{
  "crop_scale_min": 1,
  "horizontal_flip": false,
  "drop_path": 0.2,
  "init": "kaiming_normal"
}
Rows from block 7 of a small image classifier, named by matrix and row number. Rows with one number belong to one channel. Each number is 200 + 30 x the weight over its row's rms, rounded and kept within 0 to 999. All counts start at 0.
After each channel's rows are labels from the 100 images, of 14848, where the channel reaches its highest value: "responds to" is what is common among them. Only what is clearly more common there than usual is listed. The data: seven-segment displays showing three digits.
# convs1: grouped (6 groups) 3x3 conv (model.blocks.7.convs.1.weight, 192x32x3x3, each kernel summed), inputs within the group 0-31
# convs2: expand pointwise conv (model.blocks.7.convs.2.weight, 192x192x1x1, transposed), outputs 0-47

convs1.162,205,195,151,236,269,224,214,165,178,198,172,193,166,179,238,210,220,218,171,199,201,220,147,226,215,255,155,197,159,213,232,216
convs2.162,221,204,171,193,219,212,232,178,219,167,186,256,236,216,182,236,195,225,159,139,188,171,237,207,190,207,149,180,224,178,214,187,205,180,165,248,231,209,204,213,248,203,170,149,157,235,243,174
responds to: the digit 7; third digit: 7; third digit: 4

convs1.24,188,165,156,245,266,169,189,160,207,190,191,204,218,188,218,187,229,139,183,205,197,176,249,196,177,210,168,214,188,183,232,136
convs2.24,228,216,258,246,238,168,200,166,218,223,229,221,247,186,218,244,226,145,197,218,253,182,239,223,216,202,246,196,206,202,228,214,154,192,243,223,189,237,182,203,263,269,179,203,213,220,233,213
responds to: the digit 2; third digit: 2; dark on pale

convs1.62,180,210,182,209,216,228,218,153,148,206,202,192,157,234,122,187,240,188,189,218,183,159,248,214,160,218,214,189,200,172,210,150
convs2.62,133,176,230,202,195,212,180,207,204,132,200,228,203,172,220,151,154,177,221,221,201,184,214,194,210,227,176,245,159,243,165,201,174,186,189,190,175,250,204,184,153,208,218,148,242,235,194,169
responds to: the digit 0; third digit: 0

convs1.61,147,180,185,261,219,193,226,207,174,173,238,172,200,157,211,204,191,227,185,154,236,164,150,202,275,205,204,196,228,195,204,200
convs2.61,189,176,197,203,226,229,230,214,256,125,147,133,208,220,196,139,220,170,202,200,169,184,154,160,184,201,205,190,174,229,202,148,289,203,170,212,178,180,195,185,213,209,220,234,205,176,169,240
responds to: the digit 0; third digit: 0; dark on pale; third digit: 2

convs1.168,189,247,192,186,206,196,206,206,220,172,268,205,201,205,203,211,231,228,265,190,219,210,235,284,180,243,216,168,201,186,165,216
convs2.168,192,128,181,177,139,222,161,240,202,179,228,200,200,175,201,173,206,221,239,216,182,221,213,190,161,269,176,216,151,187,236,230,209,205,224,207,226,191,214,216,193,180,188,200,224,176,178,207
responds to: the digit 8; third digit: 8; dark on pale

convs1.21,229,159,242,191,210,210,201,232,221,150,245,216,254,231,186,246,146,206,214,191,224,172,186,184,176,192,244,188,143,189,192,225
convs2.21,204,230,163,214,181,242,216,225,197,182,203,171,175,148,206,212,185,241,184,219,173,192,169,239,214,231,228,181,227,200,208,204,179,170,167,174,173,234,273,227,276,165,184,220,242,160,195,153
responds to: the digit 0; third digit: 0; red glow

convs1.50,169,176,168,203,159,178,195,139,152,160,231,242,224,148,214,212,211,209,215,200,179,178,170,217,177,151,166,195,238,193,180,163
convs2.50,135,240,281,177,220,235,226,224,232,210,207,197,177,166,211,179,237,227,188,216,183,259,211,174,159,213,233,245,196,235,196,180,174,217,212,173,184,191,183,174,206,213,200,236,208,211,209,250
responds to: the digit 0; third digit: 0

convs1.53,203,208,186,192,238,211,199,147,209,168,259,166,241,213,185,189,174,161,198,178,236,206,229,176,180,218,191,135,255,187,199,150
convs2.53,195,138,238,196,194,220,180,206,218,193,188,230,164,193,219,223,164,190,213,176,184,160,171,176,233,195,145,139,161,185,213,236,211,183,135,164,212,224,232,225,176,181,207,199,212,192,141,228
responds to: the digit 8; third digit: 8

convs1.48,201,264,253,210,209,248,222,177,140,178,249,187,216,181,212,239,172,166,204,207,198,190,219,204,244,226,185,140,189,184,198,187
convs2.48,199,198,143,247,178,204,197,211,167,181,215,267,188,188,164,186,210,208,183,269,205,167,246,216,204,144,197,221,209,195,212,139,233,238,154,209,226,258,195,187,204,194,186,157,230,196,213,150
responds to: the digit 5; third digit: 5; dark on pale

convs1.11,223,231,195,170,163,216,156,185,249,275,168,194,199,194,199,188,179,203,208,220,261,249,195,210,186,228,196,179,165,181,151,175
convs2.11,176,219,212,202,236,187,188,158,217,215,204,191,197,165,154,218,204,191,208,143,189,241,180,221,187,200,173,184,171,204,197,187,195,194,148,213,201,194,186,113,132,176,152,184,115,194,229,239
responds to: the digit 2; third digit: 2; dark on pale; amber glow

convs1.97,187,191,198,220,194,219,175,169,190,190,217,215,188,146,226,201,165,132,151,214,216,219,227,171,235,155,210,229,139,178,250,195
convs2.97,225,203,164,215,200,159,167,207,196,193,204,202,237,197,201,203,242,202,197,191,208,241,201,219,199,201,189,174,212,155,251,215,218,188,230,165,176,179,164,170,176,233,228,246,196,218,220,223
responds to: the digit 7; third digit: 7; white glow

convs1.81,222,203,168,245,211,156,187,209,210,225,199,193,202,217,160,166,220,248,187,165,225,230,145,174,178,192,264,188,258,207,166,180
convs2.81,165,190,155,190,207,224,188,183,226,207,227,196,245,211,174,230,256,193,179,202,237,214,197,210,232,199,223,220,218,225,227,158,211,202,196,246,222,152,196,241,204,272,191,193,206,222,231,199
responds to: the digit 5; third digit: 5; dark on pale; third digit: 6

convs1.174,182,219,175,240,202,205,157,199,190,224,160,185,141,178,214,218,175,180,268,198,212,230,233,235,210,173,199,169,212,123,187,206
convs2.174,185,212,226,198,237,208,168,182,190,229,197,184,178,170,213,138,233,236,173,219,174,177,230,249,273,247,254,194,202,232,203,252,223,195,182,216,225,227,197,208,162,238,149,223,240,213,170,197
responds to: the digit 5; dark on pale; third digit: 5; second digit: 8

convs1.44,203,218,182,207,188,211,179,144,152,132,156,237,192,195,178,149,206,159,200,189,209,192,196,244,240,207,209,222,162,204,148,180
convs2.44,130,202,200,167,246,257,223,244,237,249,181,252,247,199,153,208,186,223,177,230,224,152,147,184,183,187,233,146,185,230,215,218,157,177,191,193,205,219,217,225,165,164,189,191,213,236,235,211
responds to: the digit 7; third digit: 7